A small sound classifier, trained from scratch: layers 12.
Rows from block 4, named by matrix and row number. Rows with one number belong to one neuron. Each number is 128 + 32 x the weight over its row's rms, rounded and kept within 0 to 255. All counts start at 0. After the name is the row's rms in percent of the matrix's.
# fc1: MLP up (model.blocks.4.mlp.fc1.weight, 512x256), inputs 128-255
# fc2: MLP down (model.blocks.4.mlp.fc2.weight, 256x512, transposed), outputs 128-255
fc1.168 080 [189 145 106 126 120 179 193 148  95  71  89 136 132  88 139 112 159 130 167  79 119 167 130 137 186  82 173 124 134 140 101 110  99  88  52 124 121  81 119 151 155 143 139 130 153 126 174 138 116 155 133  73  68 161 135 108 112 137 158 178  92 130 161 116 131 175 156  84 151 123 114 142 117 101 138 159 119 122  96 230  82 160 114 154 183  59 131  76 113 155  92 121  99 121 130  65  70 147 163  96 136  83 120  85 117 161 155 147 168 144 166 141 161 141 100 139 136 153  79 152 138 175 174 150 183 118 166 113]
fc2.168 080 [ 80  97  83  88 127 159 125 131 170  71 132  62 203 138  98 150  37 150 111 183 134 109 103 152 144 138 177 197  72 158 148  73 104 132 142  77 141  85 151  97 103 148 103 163 183 164  66 119 117  94 100 139 119 118 137 144 162 138  92 154 134 104 104 167  89  90 122 155  69 135 163 109 119 114 120 216 123 147 144  70  78  90  97 134  99 125 141 142 122 122 162 158 129 141 159 111 108 170 140 147 160 183 152 146 122 114 129 130  97 126 135 115 157 136 176 106 152 151 187 141 108 110 116 101 133 146  84 101]
fc1.169 064 [124 115  79 126 136 149 142 123 145 129 160 121 128 135 130 131  81 163 138  70 127 168  73 110 104 171 130 135 142 156 130 135  88 114  97 122 102  91 113 118 118  77 112 101 136 115 127 101 158 132  90 111  42 111 125 121 103 140  84  67 183 137  97 154 134 151 105 138 138 133 102  64 123 108 161 159 104  77  98 110 165 170  95 120 113  62 130 180 151 204 143 129 142 147 117 171 112  89 165 152 169 129 169 149 107  61 112 139 108 188 118  86 165 132 191 196 123 113 104 116 127 137 136 107  85 118 135 158]
fc2.169 069 [165 178  96 131 143 129 159  75 143 152  83  78 137 165 131 123 128 174 177 175  60  82 151 206 170 141 144  62 149  89 119  69 109 127 123  66 116  89 116 105 150 137 195  95 142 106  99 119  93 145 127 124 140  89 146  68 139 162 104  86 107 110 127 128 135 108 114 151 132 114  84 155 139 111 143 134 125 164 189 121 128  85 113 198 111 144 114 167 149 102 182 115 154 138 112 151 186 174 130 200 137 133 164 124 133 182 157 200  89 132 181 125 114  55 107 141 130 149 163 110 127 139 148  88 111 132  67 130]
fc1.170 093 [111 105  87  95 124 125 196 140 183 190 141 137 131 144  95 155 137 148 165 142 118 109 164 130 189  88 146  17 200 136 155 110 125 124  87  61  96 149 130 131  75 130 147 141 146 116 157 113  85 108  76 109 127 106 180 166 187 164 128 121 136 105 140  86 148 161 134 115 140  62  95 100 139  88 190  82 163 108 189 166 187 140 120 106 136 103 131 114 153 148 149 160 124 104  73  68 126 129 129 161 136 163  88 118  39 142 135 129 100 136 108 140 121 126 100  74 139 140 129 142 164  64 151 145 147 111 139 163]
fc2.170 099 [139 105 155 106 135 143 111 137  88 133 103 114  78 158 135 147 117 138 135 105 156 106 128 137 132  77 130 160 150 167 111 165 128 104  80 103 136 117 200 137 134 117 164 150 150 179 123 138  78 133 131 147 155 157 160 113  93 157 138  98 166 143 103 122 114  86 110 103 101 117 142  91 129 106  86 179 117 119  81 145 100  91 136 207 116 117 131  82  97 137 147 149 149 143  95 176 156  84  79 135 122 136 118 130 147 202 101 115 122 124  62 134  99  41 171  89  78 138  86 106 126 126  85 128 215 142  73 104]
fc1.171 082 [113 150  84 155 150 176 130 157 162 135 115 154 141 121 142 118 100  78 177 120 131 151 123 133 206 160  69 105 138 164 115  81  89  92 123 105 133 117 114 113 138  69 181  84 134  89 172 110 133 143 124  91 171 109  77  97 108 134 168 110 122  58 155  79 170 110 141 124 105 139 148 123 135 131  93 183 137 131 111 132 116 126 134 126 109 125 100  57 126  96  89 197 120 114  92 173  92 141 112 134  92 100 151  78 123 155 158  89 124 134 116 159 105  97  68 128 151 205 161 161 116  77 155 106 123 144 126 198]
fc2.171 087 [113 156 161 139 159  94 155 142 148 101 133 125 101 125 156 154 146 168  77 216 146 141  75 156 100 144 173  81 144  78 182  79 118 107 103 127 138  62 144 134  46  86 101 109  78  87 137 124 145  51 153 139 156 179 157 131 146 130  99 120 151 174  95  91  98 137  87 117 144 167 104 121 113 123 135 136 167 149 131 127 116 122 116 120 157  94 165 158 155 134 186 110 134 130 152  95 159 130 126 166 122 106  76 123 127 157 105 160  93 105 162 111 155 169 163 184 130 171 180 126 151 169 141 134 139 159 139 139]
fc1.172 093 [ 85 178 135 150 152 136 120 121 119  91  85 116 115  40 115 119 135 105 118 166 155  62 122 164 104 155 128 137 104  50 143  87  75 126 122 135 193  85  98  86 143  86 129 114 134 141 136 129 117 184 144 129 132 132 164 105 109 155 150  75 149 161 111 104 204 117 103 110 144 127 108 123 119 120 171 152 179 160 147 105 187 103 133  88 153 111 138 160 126 164 117 178 162 165 142 114 105 125 117 138 151  95 128 161  93 176 120 104 161 101 135 125  71 118  85 164 146 210 154 134 140 123 101 122 120  93 154 124]
fc2.172 086 [143 154 161 110  79 145 185  82 129 185  87  63 172 119  84 137 113  89 133 143 143 136 135  96  87 203 107  92 131 144 113 120  61 113 110  93 113 150 161 162 130 188 102 122 107 152 133 144 130 103 126 142 103 145 120 172 105 157 108 171  60 147 119 126 164 125 166 136 154 183 169 126 124 173 158 139 124  62 213  69  27 145  54 101 132 143 120 123 117  99 108  89 172 182 141  82 126 116 130 202 174  70 100 127 124  94 127 160 100 119 153 192 106 142 101 174 111 150 116 165 169 130 101 158 154 145 108 104]
fc1.173 115 [141 169 114 127 135  98  87  75 131  84  77 124 174 140 150  81 149 134 147 175 125 146 114  86 150 124 181 115 112 104 115 112  88 119 154 151 165 141 121  68 138 138 134 112  93 123  60 126 137  98 143 146 171 159 137 193 112 113 142 120 152 129 109 131 183  89 205 132 113  86 141 178 125 112 153 102  99 137 196  91 160 155 109 156  92 116 158 128  81 129  88  97 125  94 113 132 103 135 132 161 182  95 130 109  82 110 155  78 143 157 145 129  82  94 164 143  71  83 125 116 183 156 148 115 110 146  66 184]
fc2.173 109 [157 146  98 146 138 143 137 170 109  93 222 104 149 122 109 115 143 135 136 127 128 144 138 103 174 112  92 126 111 143 150 137 112  76 110 172 119  87 151 166 114 115 108 160 154 164  94 179 112 165 113 128  76  97 145 153 172 131 113 195 140 165  78 131 165 146  41 177 119  93 143 138 164  91 143 158  87 148 136 189 138 127 166 175  91 140  96 190 148 133 149 130 156 114 136 144  98 162 113  87 132 162  93 128  96 136 115 169  72 180 101 150 146 168 124  93 164 157 123 123  77  87 140 126 118  70 107 120]
fc1.174 080 [107 165 160 151 130 127  78 141 144  82  98 161 100 199 120  99 120  97  89  97 130 144 110  58  98 149  92  93 158 117 121 103  99 135 143 109 122 181 183 163 160  78 149 117 124 156 103 116 119 165 180 124 101 141  78  89  73  90 145 112  93 111 159 124 143 175 152  72 115 120  98 152 129 105 125 137 139 140 174 109 109 188  95  58 174 102 136  79  99 139 206 112 147 196 154 144 150 129 113  51 136 155 150 117 184 130 160 144 114 149 147 142 114 120 160 146 111 150 102 151  99 157 131 119 145 139 118 160]
fc2.174 076 [193 155  95 181 114  75 170 147 102  89 128 162 137 126 140  91  91 105  87 171 106 120 175 133 124 168 108 134 139 152 119 108  95  94 103 120 185  81 159 175 139  74 129 137  76 137 175  71 138 176 119 100 140 149 166 148 126 127 118 137 157 127  69 155  96 148  90 124 163 151 183 133 117 146  65 141  77 102 142 105 157 160 197 170 116 191 151 138 122 125 119 179 161 165 109 133 130 147 158 106 109  90  90 104 150 122 141 145  98 113 120  94 116 190 163 128 161 126 133 127 100 112  85  79 149 157 131 129]
fc1.175 110 [159 138  66 171 176 112 146 107 152  95  99 122 149 126 153 101 154 102 143 169 204 121 126 152 133 117 119 118 103  97 149 134 122 113 127 168 157 129 125  85 139  95 167  89 115 119  96 167 100 114 101 123 138 127 154 132 166 127 133 126  67 122 112 107 152  97  86 111 107 116 108 177 169 167 144 181 130  82  72 165 139  68 138 120 135 168 139 138  84 114 114 127 126 145 189 138 126  90 115  90 127 183 177 138 162 160 167 159 149 119  99 117 115 116 131 138  63 144 154 155  56 113  85  69 164 172 104 165]
fc2.175 108 [148 135 116 132  61 128  81  84 130 131 118 143  97 173  96 100  84 127 101 156 145 136 146 122  99 205 107  76 113 117 138 138  89 119  53 121 145 107 159 127 158 122  96 122 147  82 142 106 131 171 135 130 178 120 142 137 143 116  98 123 109 168 155  95 140 171 211 141  76 142  85 106 151 170 170  83 142 129 108 105 154 193 127 147 132 152 131 124  90  78  71 133 191 126 185 171 134 119  92 160 133 148 159 119 132 128 101 139 155 158 141 139 143 124 129 154 143  91 143 140 174 190 123  93 142  84 151 170]
fc1.176 122 [102 194 160  84  94  86 148 147 141 138 127 112  84 112 176 120 106 181 132 143 115  97  85  88 153 120 138 120 145 131 159 105  92  98 128 170 108 107 182 130  96  85 127 164 118   0 134 140 104 118 141  98  78 123 148 151 155 138 141  81 143 106 147  92 128 139 113 105 153 130 102 118 178 161 118 136  85  95 234 104  82 151 183 116 149 173 138 118 134 125 202 112 130 150 118  82  86  89 152 167 131 145  78 138 112 118 104 102 111 139 111 101  90 145 134 103 136  98 189 124 132 135 157 137 131 217 116 116]
fc2.176 105 [127 114 162 134 142  98 164  98 119 110 163 122 122 150 130 139 182 121  67 152  99 180 123 158 129 188 126  85  86 132  53 167 157  90 140 138 103  88 107  97 112 151 172 153  72  90  85  57 111 110 151 124  74  87 111 128 167 133 159 143 140 132 171 168 134 160 139 156  92 132 152 128 203 121 119 129 131 123  98 125 171 138 200 124 114 102 116 132 143 193  35 119 188 141 150 149  50 104 117 122 171  79 176 137 154  94 134 120 136  82 135 154 121  89 121  99 138 135 153 103  97  86 141 150 149 123 109  81]
fc1.177 093 [146  70 135 204 113 130 124 126 106 121 135 102 140 140 111  97  69 184 142 112 135 122 170  65 145 117 147 169 156 108  82 130  86 135 106 127 110  99 128 142 186 146  95  84 115 109  54 130 130  94 117 207 100  89 107 161  72 158 127 146 160 147 136 232 143 114 128  94 155 125 114 167 122 117 112 223 114 157 116 129 188 158 153 133 131 146  51  89 129 125  99 128 114  95 131 133 127 167 102  93 132 144  57  65 106 121 111 117 149 120 165  52 100 117 136 119 178 132 125 150 148  92 164 174 171 140 154 136]
fc2.177 097 [110 135  97 171 141 109 176 146 152  76  27 123 112 100 127 214 114 137 160 113 100  98 123 121 121  78 159 154  94 142 177 163 145 178 158 134 103 100 131 147 122 112 121 114 204 122 168 150 133 109 142 102 162 148 123  73 143 102 161 161  95 194 162 152  63 114 120 107 171 132 115  64  90  79 108 145  94 127 143 166 133 114 101 134 127 173 175 134 128 165 142 143 156 134 111 136 171  84 132 136 131 139 152 152 153 154 109 126 182 146 164 114 159 170 129 118 142  39 128  65 121 163  93 144 138 145  71  95]
fc1.178 126 [111 123 139  60  96 132 141  77  57  91 138 158 111 158 104 138 129  83 141  86 194  97 135 164  87 212 128 145 152 149 124 153  90 131 111 163 113 144  89 180 109  83 126  86 145 137  78  98 154 134 140 177 163 140 175 152 111 106 146 112 114 150 130  48 105 132 117 114  75 110 100 113 179 108 125 115 133 153 158 118 172 119  98 109 102  62 160 114 179 126 123 140 137 128 140 164 111 145 148  55 110 140  73  79 138 133  86 125 140 116 122 145 117 123 134 113 132  81 132 133 164 116  96  93 113  76 134  77]
fc2.178 126 [108 117 116 148 109 153 116 142 171 109 139 111 150 147 102 182 100  63 126 148 134  59 137 118 123 133 123 101 130  74 101 134  63 205 123 161 168 112 149 196  90 103 135 152 123 141 127 185 112 115  93 125 172 143 112 134 151 102 136 116 124 146  93 125 124 119 169  81 147 168 176 119 150 193 109 117 119 138  94 174 111 143  74 148 144 184 126 158 143  61 140 113 136  71 167 178 109 102 147  73 130 129 148  82 138 179 123 164 140 193 140  91  84 134  82 121 176 113 125 106 120 144 178 166  61 110 113 116]
fc1.179 078 [155 133  99 151 158 135 111 117 158 148  85 166  64  92 137 178 110 172 140  71 176 134 204 135 128 147 165 168 174 124 117 125 127 143 167 167 108 105 101 141 123 153  82 202 126 105 138 169 146  72 104  72  76 141  93 125 143 131 110  91 141 157 134 138 125 101  90 111 104  90 106 169 139 102 131 122 112 200 107  91 172  77  41  35 200 113  99 156 108 167 136  85 161  37 144  98 119 181 141  98  97 127 147 120 156 159 103 120 123  94 122 101 121 121 126 173 185 131 106 109 137  50 184 152 207 123 148 116]
fc2.179 079 [ 96 145 161 189 123 126 105 170 132 112  53 118 109 116  75 124  89 129 167  72 118 124 135 106 118  72  46 110 150 104 142  90  85 128 148 129 146 149  82 142 106 129 136 137 146 107 161 196 125 122 166  80 130  96 176  96  97 133 131 163  81  83  86 154 175 159 210 148 125 163 144 151 133 105 128 164  96  59 124 152 156 129 155 116 110  86 158 159 100 149 109  91  83 119 115 189 143 116 171 178 148 128 155 176  96 170 123 151  91 152 140  99 137 153 185 151  87 119  68 164  78 174 121 117 170  94  81  66]
fc1.180 100 [124 129  89 164 158 107 111  99 109  53 128 155 119 120 110 133 163 141 130 139 114  65 151  96 140 189 145 116 139 139 121  99 126 158 149 141 170 175 106 168 123 181  66  87 122 109  92 104 177 199  50 165 108  85 129 123 126 103 121 155 123 144 167 163 142 111 131 113  93 123 155 119 157 178 153 124 118 103 106 152 135 156  96 126  84  82 119 134 183 126 146 127  98  93 181  92  79 106 154 141 156 158  86 142 143 145  85 140 133 111 217 124 115 140 167 127  61 140 103  67 139  83 169 164 141 166 123 103]
fc2.180 101 [ 94 156 149 115 128 105 123 166 153 111 115 125  91  76 122  95 170 141 154 132 160 170 128 130  80 100 114 128  95 123 161  77 155 155 138 116  99 113 110 195  73  91  93 119 141  97 143 137  67  50 218 157 132 100  96 190  56 175 112  96 136  85 150 101 123 123 107 115 142 154  94 154 127  91  99 145 138 127 113 128 168  97  98 104 135 135 150 162 108 115 153 148 190 116 135 109  96 112 107 192 113 113 145 163 122 133 235 168 141 156  78 132  97 170 157  96 133 161  91 130 102 139 130 112 171 137  50 175]
fc1.181 087 [122 166  81 138 145 109 132 160 187 121 143  94 132 144 128 161 142 120 149 140 104 148 124 136 121  72 113 187  92  97 104 127 152 190 125  81 130 144 124 158 171 144 126  99  99 178 125 105 121 208 159 163 144 108 157  90 144 152 155 108 117 107  81  95 130 143  92 105 139 164 177 115 123 108 126 143 148  54 174 156  93 145 165 133 126 118 111  75 145 130 124 118 153 148 110 101 179 135 154 165 120  99 130 137 135 160 108 119 174 167 112 168 117 128 145 141 139  72  85 113  87 135 165 154 106 107 100 120]
fc2.181 091 [148 128 122 155 177 121 104 160 108 162 150 141  95 129  89 174 121 177 162  99 148 117 152  93 103 202 129 122 109 149 131 147 140  93 149  64 169 109 134 109 132 161  81 152 110 106 169 163 148 103 139 141 108  88 135  75 100 163 164 202 108  94 172 148 126 130 165 152  99 149 140 158 163 134 102 139 156 139  78 110 169 123 112  77  81  85  93 115  51 131 156 176 128  36 176 160 128 125 103 106 141 173 129 133 118 134 157 126  96 137 113 135 114 154 165 158 137 146 151 122 140  63 105 112  83  87 164 138]
fc1.182 099 [143 178  88 146 148 142 156 148 170  90  99  86 131 149 125 112 185 142 104 153 114 124 158 115 121  95 151 158  88  97 118 150 188 117 161 156 103 146  81 116 128  51 110 220  94  85 178 142 178 116 149 174 106 152 159 155 194  96 146 111 105 121  93 107  87 155  82 149 107  68 135 107 125 189 133 106  95 164  89 111 172 154 128  98 132 103 137 122  85 178 147 152 126 153 120  86  91 153 208 100 144  82  82 183 134  74 116  71 121  90 173  95 172 138 160 184 129  77 165 121 140  81 166 100 145 179 135  90]
fc2.182 108 [175 144 153 105 117 133 117 109 136 126 137 139  98 103 218 165 105 154  98 126  87  88 142 148 208 100  77  85 154  90 112 117  88 123 140  80 112 121 123  45 110 193 155 117 162 112 157 123 102 137 113 167 119 134 100 146 105 107 143 132 179 153 123 129 174 173 102 175 159 110 119 178 149 124 128 105 107  76 120 125  96 158 131 185 151 151  91 134 159 103 118 148 146 117 192 129 156 142 124 201 116  68  89  98 171 130 136  89 195 196 148 134  92 141 135 100 106 166  73 157  53 153 129  95 144 156 153 128]
fc1.183 112 [147  78 199 158 137 121 171 160 104  70 108  97 106  96 162 166  62 105 142 155 148 144  75 113  81 137 120 207  78 170 147 146  82 139  90 190 158  91 131 121 125 186  91 145 124 165 129 110 124 129 100 178 131 163 124 120 121 126 112 153 157 119 100 128 125 110 134 177 129  78 177 125  85 167 135 192  66 123 114 123 161 141 151 118 131  87  90  56 114 155  60 170 131 112 106 139 154 134 157  79 149 150 115  98  98 167 164  57 133 113 119 120 115  91 149 171 132 105 130 136 140 184 116 166 150  83  52 126]
fc2.183 109 [125 111 112 120 124  87 176 149  93 173  76 178  98 132 157 125  67 118  87 149 135 144 117 136 179  93  96 114 157  99 129 125 161 115 118 117 178 120 130 131 141 117  68 211 133 116 137  97 134 126 143  47 132 116  98  89 124 120 153 134 100 164 120 173 151 158  45 119  89 148 159 152 138 104 106 169 131 118 146  48 113 102 163 110 144 141  86 105 117 120 142 162  98 158 167 144 139 146 172 176 130 120 110 144 169 109 133 151 134 130 127 131 161 158  96 129 102 116  87  92  92  72 215 137  98 126  94 107]
fc1.184 077 [128 163 127 125 117 196  99 182 151 149 150 167 145 122 132 137  82 178 152  94 170 136 123 152 114 143 147 128  64 131 143 105 125 203 133 120 151 140 111 101 145 169 112 107 112 137 142 154 105 114 141 200  93  52 168 121 113  88 152 136 127  99 191 106 103 153 151 152 117 195 111 138 134 103 146 225  95  98 159 106 140  99 181 169 207 162 103  96 112 144 136 131 125 188  74 138 119 137 129 161  96 124 107 114  71  70  85 190 145  90  89 173 201 127 183  89 135 156 118 151 145 133 125 142 180 108 160 159]
fc2.184 081 [ 76 169 116 120  88  77 188 103  77 115 135  91 135 139  96 163  77 111 150 191 154  79 114  96 114 163 169  86  97  81 157 141 146 125 183 185 173 146 151 217 124 101  97 135 178 166 126 120 147 179 143 196 167  81 149 172 105 101 226 121 121 121 127  79 157 111 142 143 116 117 125 130 131 121 169 137 120 123 169 103 117 169 148 102 111 113 151 138 138 164 164 124 106 109 154 115 195 137 160 107 156  65 157 119 159 145 172  83 111  95 124 102 101 133 135 139  58 123 145 104 103  82 139 114 116  87 101  85]
fc1.185 021 [ 27 121  97 103 104 116 133  84 134 171 134 108 112 160  82  86 131 126  67 138 120 188 134  79 137 172 133 160 174 169  81 145 104  92 150  93 176  92 130 128  96 162  85 117 125 125 147 127 129  86 136 174 135 146 136 158 138 144 140  86 182 104 115  79 138 120 161  68  25  92 158 133 114 111  99 126 159 135 139 108 159  75  87 107 150 190 108 180  80  83  91 133 127 140  95 107  71 157 144 177 139 126 158 169 135 168 138 153 103 136  95 120 145  59 108 105 150 173 137 102 130 180 117  80 125 180 144 135]
fc2.185 022 [172  87 117  65 168 125  54 130 125  40  74 163  97 163  85 161 139 153 141 121 164 159 105 131 118 150 109 171 207 137 113 174 166 110  98 109  77 151 163 148 102 140 142  80 131 101 169 103 164 125 172  76 163 130 122 159 152 121 132 101 179 137  94 158  93  67  89 147 123 122 115  95 170  76  68 170 143 116 187 136 110 119 108  87 179 135  84 167 182 141 125 126 117 152  83 111 119 142  90 158  98 156 128  91 125  92 133 113 114 134 161 157 128  47 155 175 191 165  73 110 110  81 109 122 149 131 110 110]
fc1.186 119 [142  84 140  40 160 131  82 112 115 157 111 139  82  82 134 135  79 151 142 137 105 148 131 152 127 193 101 124 139 101 114 112 102 173  97 113  75 138 146 105 127  91 160 144 105  70  88 121 127 187  73  48  75  82 127 182 126 103 128 173 128  93 109 120 124  96 117 114 135 144 167  83 118 163 149  94 117 181 173 147  84 106 144  94 128 118 175 138 137 130 137 131 147 128 170 106 151 141  86 119 143 138 122 139 145 181 147  94 203 108 129  91 166  87  88 155 169 184  90 137 105 105 139  92 124 116 141 201]
fc2.186 123 [163 104 136 125 152  79 185 169 190 116 121 132 106  99 126 122 147 161 113 168 105  95  83 151 126 132 136 107  99 153 111 155  92  88 107 140 106 116 123 137  63  85 152 166 138  98 150 145 129  88 120 116 106 146 131 191 192 149 128 137  89 113 112 114 105 141 123 150 138 122 139 112 164  87 131  93 134 157  91 140 150  94 139 172 126 134 156  91  89 101 127 126 131 124  96 169 151  72 162 102 136  94 149 156 110 198  91  91 151  73  85 126 119 127 157 164 125 164 100 147 160 118 113 163 151 107 205 177]
fc1.187 111 [193 136  91 147 125 125  45 157 135 107 106 113 150 135 101 118  89 118 165 103 109 103 119 118 136 115 148 138 154 113 125 123 100  69 144 125  81 172 162 149 133 113 108 116 135 125 208 144 163  51 111 119 145 169 158 119 123  74 181 111  76 124 171 120 156 158 100 112 135  91  94 131 122 167 102  72 150 141 162 131 139 162 102 127 113  80  89 145 174 141 170 174 137 152 176  83 100 120 165 112 101 103 117 209 206 155 131 118 122  93 126 160 125  70 157 124  72 112 123 169 144 100 175 146 185  97 112 186]
fc2.187 109 [116 121 115 151 155 171 169  75  70 120  74  75 115 123 138  87 144 175 111  77 146  92 168 158 162 107 111 147 168 131 147  83  84 103 126 149 146 147 202 110 208 153 142 147 149 109  87 116 124 106 163 126  67  74  66 138 171 142 125 117 162  71  98 126 143 160  88 165  83 221 105 127 137  95 141  88 161  85  44 153 112  93 122 172  73  81  99 139 118 175 134 140 120 163 135 154 141  79 188 123 135 117 126 146 132 127 161 112 114 138 113 144 151 114 161 119 137  97 143 100 123  80 126  71 110 165 139 116]
fc1.188 099 [161 113 106 134 114 125  51 114 138 147 146 166  88 105 107 131 147 153 126 129  84 149  98 131 119 134 134 178 157 123  98 179 165 146 159  88 140 140 102 146  88 148  90 169 181 175 129 126 133 111  94 124 152 127 161 131 127 108 103 116 159  82 165 116 169 134 120 119  67 191  80 156 119 160 170 148 133 102 146 109 152 155 158 129 162  81 101  79 159 127 143 138 177 107 130 129  97 117 184 115 137 163 152 214 133  85  84 113 129 117 150 121  35 104 159 138 139 147 129 129 129 156 149 143 126 150 110 136]
fc2.188 106 [120 161 126 103 132 166 193 157  82 107 130  76 128 132 108 143 120 105 123 144 122 162 154 115 114 110  83  91 131  93 139  96 152  68 161 160 164 107 127 104 112 118 159  60 159 137 169 154 115 150 125 116 176  99  69  89 129  79 132 121  72 136 143 148 136 102 152 118 148 132 180  62 133 162 113  65 155 157 103 134 120 110 101 164 110 164  98 104  70 137 169 175  85 136 105 117 110 123  97 131 128 101  90  39 125 125 130 146  65 201 136 121 208 129 124  87 126 212 131 163 136  35 133 156 131 136  98 164]
fc1.189 082 [ 98 150 150 157  60 181 143 108 121 170 144 147 121 155 143 119 108 113 123 170 143 153 136 159 123 112  89 188 120 170 122 135 135 133 126 123 115  79  52  93 152  89 114 112 111 149 115 149 166 102 125 147 151 155 114  77 130  96 110 111 115 135 131  68 116  82 168 131  98 110 121 128 151 169 134 122 120 127 149  83 136 108 192 169 112 109 136 175 109 149 100 128 127  65 109 140 146 189 149 104 124 154 112 190 125 143  84 109 112  33  43 165  96 126 165 159 161 143 167 137  94 220 113 105 143 143 141 184]
fc2.189 083 [194 156 151  98 173 104 139 148 103 128 113 150 129 107 109  84 141 141 141 126 180 104 122 106 141 156 164 131 153  46 171 130 140 185  86 139 209 151 145 165 118 142 171 158 127 121 141 118 155 161 124 144  92 122 100 117 139 111  99 148 111 131 139 153 135 114 175  89 118 129 114 106  84 114 153 115 152 128 195 104 128 112 127 122  80 153 110 143 138 116 119 171 149 162 106  33 157 128 100 117  78  98 164  73  99 170 129  95  75 157 121  56 112 134  87 137 148 160 190 145 177  80 101 120 171 110 159 123]
fc1.190 130 [156 148 146 102 125 202 151 136  86 209 140 148 140 141 129 129 129 138 155  50 115 112 141 124 105  41 113  94  90 186 129 133 139 127 114 126 114 123 185 100  83 118 180 156 180  61 109 125 124 179 141 133 103 158 143 143 115 115 113 114 110 162 126 161 147 117 158 104 107 136  95 145  84 125  83 148  82 119 123 156 130 104 137 152  79 157 179 139 106 156 155 132  72 119 128 121 104 169 131 131 100 143 121 195 131 142 201 129 148 106 161  78  91 139  85  95 147 129  92 142 132 132 147 161 162  68  80 127]
fc2.190 121 [116 123  94  78 139 116 117 104 152 107  85 160 128 140  93 181 119 133 146 136 140 101  92  92 125 121 123 139 215  79 155 191 109 173  86 124 151 105 135 111 148 128 135 163 155 136 119  94 115 166 137  98 133 123 116 117 144 119  88 169  69 125 171  81 138 178 131 148 122 154 148 112 119 118 172 140 210  81 101  84 121  88 120  83 171  89 109  74 101  91 133 177 126  97 162  77 174 131 137 113 127  99 154 159  87 142 128 138 110 138  85 188 120 144 126 121 127 107 104  65 143  87 112 128  60 149 143 142]
fc1.191 080 [136 192 119  76 141 171 148  89 105  95 183  95 161 146 122 185 198  99 136 121 165 123 116 184 133 143 156 138 183 139 144 112 130 161 151  93 200 156 133  89 162  73 178  78 101 158 143 122  85  30 187 100  91  98 172 153 105 166 135 121 134 173 138 127 133 117 142  65 125 101 181 131 148 111  92 118 124 100 170 130 119 142 183 170 106 199 134  80 141 175 100 126  97 160  71  71 165 105 156 111 123  86 114 128 177 137 111 120 116 119 140 123 106  83  74  95 120 121 141 155 143  66 134 204 144 126 168 143]
fc2.191 089 [123 107 111 168 148 140 139 130 145 111 154 127 100 143 119 170 128 141 188  88  91 101 122  54 136 171 180 121  98 113 159 128  93  91 180 146 141 206 183 138 140 134 171 121 146  76  88 113  65 164  81 141 109 123 106 169 187 103 128 129 138 115 142 146 136 155 183 139 143 142  95 100 158 149  93 177 144 173  48  97 165 140 110  76 163  62 162 146 190 172 124 129  86 155 146 145 153 163  26 133  88 188 160 135 116  77 109 137 131 134 117 126 176  76  70 101  86 113 137 132 144 150 103 135 134 173 133 194]
fc1.192 097 [147 180 113 106 109  91 137 148  42  86 161 142 109 201 132  66 129 122 142 109 138  65 127 190 104  45 144 123 112 134  90 199 120 144  56 155 191 103 136  91 127 104 140  65 168 129 127  92 112 158 166 152  92  96 200  95 111 123 138 102 113 171 176 127 146 140  87 159 112 157 149 132 110 128 159 132  65 135 124 193 111 215 134 175 172 117  83  99 138 137 119 183 141  65 143 213 136 108 109 132 141 179 130 129 123 146 118 106 154 108 148 143 170  91 127 130 125 111 104  90 166 143 150 135 111 120 174 151]
fc2.192 109 [ 95 100 127 184 149 177 108  76 197 147 132 144 162  85 120 186 167  89 121  93 105 159 126  88 191 165 111 121 102 109 131 181  85 101 167  89 163 153 131 130  94 147 104 130 103  82 142 160 186  88 130 114 113 105  46 109 170 116 114  73 161 117  80 161 119 102 165 129 171 144 109  70 156 124 141 142 125 147 127 106 184 126 125 129 142 140 150 117 101 124 110 136 157 138 136 133 136  83  93 150 149 116 185 124 153  34 135 116  29 164 102 183  59 110 204  91 130 108 128 143  83  88 124 153 115 106  78  90]
fc1.193 090 [176 237 167 140  98 130 166 112 144 116 154  83 103 154 127 147 105 135 126 143 144 124 162  99 175  61  44 151 157  97 148  89  73  88 108 139 165 143 116  81  95 125 104 136 171 171 147  85 141 128 114 104 113 140 158 131  64 103  86 181 106 106 184 120 175 151  98 150 199  55 131 125 152  95 127 123 115 134 125  88 120 142  91 163 130 129 174 153 123 108 148 127 186 151 180 152 109  90 175 133 131 127 121 157 137 156 121  74  87 133 166 114 146 127 128  74 159  75 103 122 121  89  45  84 164  99 136  71]
fc2.193 094 [175  57 138 127 117 183 106  55 128 122 102  58 122  99  87 100 139 124 161 136 180 210 111 110 160 179 180 139 127 105 185 144 196 121 132 142 149 118  92 168 130 101 173 130 190 199 125 146  97  90 158  97 126 156 143 122 116  97 103 182 176 147 109  92 125 136 169 106  80 174 111 117 101 119 209 136 117 137 120 149  88 103 111  93 106 176 135 120 140  98 132 104 157 143 130  93 134 127 119 138  71  95 159 132 135 127 139 122  85 171 130 106 147 193  87 109 114  98 140 139 126 107 156 144 190 107 136 124]
fc1.194 091 [115 130 169 193 246 128  51 143 182 167 121  85  73  89 117 143 117 112 127 125 158  85  92 140 138  55 148 145 152 141 121  72 124 143 104 155 104 119  92  99 145 148  86 162  91 106 165  87 113 133 127  87 153  82  82 138 143 113 136 157 126  80 149 143 158  58 102 181  45 190 134 110 142 160 105  74 190 105 141  77 120 156  70  97 152 131 118 115 205  94 133 121 128  96 119  70 150 132 105 144 163  76 199  90 148 161 141 135 181 173 128 131 121 169 121 105 138 125 130  96 144 133 129 125 173 130 111 117]
fc2.194 097 [ 57 111 128 144  95 131  86 136 105 109 104 115 126 111  20 155 105 124 143  78 117 133 172 147 132 166 121 102 119  63 153  97 104 135 115 126 145 105 123 120 154 104 211 145 152  68 161 160  52 166 154 149 111 134 154  69 139 122 138 131 111 121 143  86 139 158  88 112 189 128  86 136 199 155 165 191 151 163 111 114 144 103 139 136  98  79 148 192  85  93 135 166 123  68 155 160 163 109 126  74 152 154 163 186 142 219 112 134 125 125 135 116 132  81 124 150 165 154 106 105 131 149 161 134  84 139  79  96]